{"encoder_arch": "preact_resnet", "dataset": "single toy objects rendered from many sides on busy backdrops", "image_size": 64, "encoder_avg_pool_shortcut": true, "decoder_activation": "elu", "decoder_dropout": 0.05, "decoder_upsampling": "pixel_shuffle", "muon_scale": "match_rms_adamw", "lr": 0.0078, "nesterov": false, "orthogonalizer": "newton_schulz_5", "lr_schedule": "wsd_sqrt", "decay_fraction": 0.2, "final_lr_fraction": 0.01, "warmup_steps": 250}
Rows from block 6 of the encoder of a small segmentation model, named by matrix and row number. Rows with one number belong to one channel. Each number is 500 + 50 x the weight over its row's rms, rounded and kept within 0 to 999. All counts start at 0. Numbers have three digits each.
After each channel's rows are labels from the 100 images, of 14976, where the channel reaches its highest value: "responds to" is what is common among them. Only what is clearly more common there than usual is listed. The data: single toy objects rendered from many sides on busy backdrops. In brackets: how many of the 100.
# convs0: first 3x3 conv (encoder.blocks.6.convs.0.weight, 256x256x3x3, each kernel summed), inputs 172-255
# convs1: second 3x3 conv (encoder.blocks.6.convs.1.weight, 256x256x3x3, transposed, each kernel summed), outputs 172-255

convs0.162:463565511507468488371514502516543533417475421494589533455436548462515563476528481482538550505432491529484505512560602419488444470452542523504567470485515503454523550519436516484367577486447492401436384494524457540478523539472422572579455447533438454506
convs1.162:492455456429460537490541520608518489573514462555517520481425573520513490517518638439496472420511505460503505446535562503527446502518501475482543446568537449467527510453487488513599468541523464481492541517469485508507510507584522540559408475567470515486
responds to: truck (48)

convs0.171:472415405377544519377471540533482483379547516452486481483461485466510461574543546494519419448497554477436510528456585516418463466494454499445544484458461436446510497616502469455521534414436432482524454458469494433434434556458486403506445559460587453496
convs1.171:512490488455443387504532523438557542481418489418406446529496441626509436568554395551536543445439536540533562473477472543554516542515555540486496550490569484477527488494594485556507433487513520548525442465470533575492384487523512526484525488496464549538
responds to: truck (37)

convs0.202:437589581518571485431496516449489556439523546483466526425516497497455438427536506461524543511460584496539562472420478392478535475480535485527469474499341515474478433479477490471461462520496566502469364514503515442449518574436538514529464335524411529561
convs1.202:523393549483595503585455502408508499516484598584478478482534483463493485566521525471486449567446464471523462446506463474412493499433464530515472514534473573457439497525475507480527484482588484475477482585483510461456576459500516483393533493488509545578
responds to: dumbbell (32)

convs0.104:468418495493495494439418544467460472547461491431443529534537474596525472433517454381478454560490547449465543529502497428441470509476518426485439482501456429557493484486485510429382535524482487506499527504501445487497429526472481421470446419454508505505
convs1.104:492518481554554524534468514452559484458572542517498535485514572560414456542502460563521407629477616450453526415564500494513451497465505535498460484502501476509438453463619638495592468464479501423472462530603531442437407500420487499403518577518430486437
responds to: house (31)

convs0.188:509557435469404497417481469427434477438441481552523484566462517460457473445453414511443461534516430516521515497411503509466413496609492439491443484510403453520466476505590459496470477584404526512370501426475443485413447595461532416581508542559485574452
convs1.188:514530517441572541631515554573509478470474515640496466552501528505463572486462506529378404551487485471525444513472515418402505519534459456498422539513441371568565445577496538510465540444514442462484506440443502561481451513473482483497493473472519478521
responds to: house (26)

convs0.156:441554513501477555435430564481546481495557499506449557356463476500530476504552422446563533378437542461484496545574455515502559514487465436445521443517462447529535480501542455422468548418479535512485517412512437530516536499551468466409460474529439433494
convs1.156:475575490433472523591486526376495502510542559540585536483481532500521559508418436532516494431520513543512542436453507519548475491514540453461505410514462425392448472529480460526475506505493480476578595511543470462586451450497484569492470544502500572524
responds to: dumbbell (31)

convs0.182:451459502549503483425473487501472561419500488515525499451462511505430484512465438537513503518494443493404498627371471455482461473570547533485548565450511452463457494533484539496429370534511507589455395445488453539481445539491518445359514556518428489464
convs1.182:526469431505542580526449454507515503571415493567619479473502461566404505474544698498534480587540444587515471485551460485574565547382499493547553478510451450482505494509347536524523503436514515462522484512570502543529382518498514515450554485511524501479
responds to: ice cream (44); arch (34)

convs0.136:467473402536443473475412519383531441524546537445473503577525471487439472463479474459519497509470549424455553512417483573535429424455540529464502556550535467498378420449469535454452498522440537628475520461518476468442426556492495504452419517492456406457
convs1.136:427491547528638527621463537473515472577573529531487460457562419447505398589610571714486511452466516526461593522479517467433372513495388467487577448474536455583484486450517472526466583424449447462518423493560439549492430506524515486520482550426463481466
responds to: house (66)

convs0.187:480511491485511504467488565389458509465511517491439535492445524598506507511574513584485512485474483460465586418409470493388460565488552462454445484407515462451469452517428481421460503548523427532483525452517557522442392529467505446595453509388543508527
convs1.187:471460456482540439562500488499472559533416458461507551535464464547485537490512445426489506504520480508558450482543539544487465590452473515492544469570509423517456510482417575489512517577490519402505596499589423403515457513490555602415589436530569496534
responds to: house (31)

convs0.45:470429442519434424432453550419499473441560481486486450439576507441494452530478467485553438423523521469493419560469499482462457556510445551465462432526515448470487473514458465441459508406431355539495548412482430497490452390516456387461438511452479431419
convs1.45:456416452457476466398439486527524466605417497476362530451481449531470432504560360450509475523506465503446513430536491506534519504407412479421494475487446508482451455437494537473422477496457516445476475540482434445424452483518479391506456427436452512520
responds to: ice cream (37)

convs0.38:398444538532433493444489515518506480424494515508418494469516469345560523520506538416526558490531524454455464474393441505441417457471429584421520572529479513479485507474431523541549527458519433510467445522416512575514542487489451502489494501521402448454
convs1.38:500403418577504393641506491461521417433456527444408460506607569492466451520488519664492413540450522436437418506520478388505526487447530562530555556501468509532415466488485541489561572522448484394491502496545488484534485430479485432456566496495538461550
responds to: house (26)

convs0.224:414484427525434534459514448505517452451649502523571515466485551445500420410471538562448498492590489484434518556491537454530487488484387565459436450383567429453451444556493498515429510533432478513515504547487473455495540507452465427465451441515452496507
convs1.224:510436515475496517545489477402594433499450457431459452523467465472402496516492513619486527497537428543509535549414493580529448505464380502573512458482485513443538473521524468547462466379497452382521442503558474566478407622553534492531466540470452537458
responds to: house (44); pine (26)

convs0.37:485428502495399511453510537456437560419452472494544478483446465527464551455385462446471394436489447476449515489469442494497473551557532412440514438475519448508500487447528514455477407511423447457492487493500474460533493542485428435455445489514372444434
convs1.37:488526442394454517517473556348494518488585520594457567501451464473427593485507513511527547559536570549522515535473446490458559449554496434579435516486412583522448536487426511540515468537471583544532459546527588520573507462498456512496415515465543410528
responds to: dumbbell (27)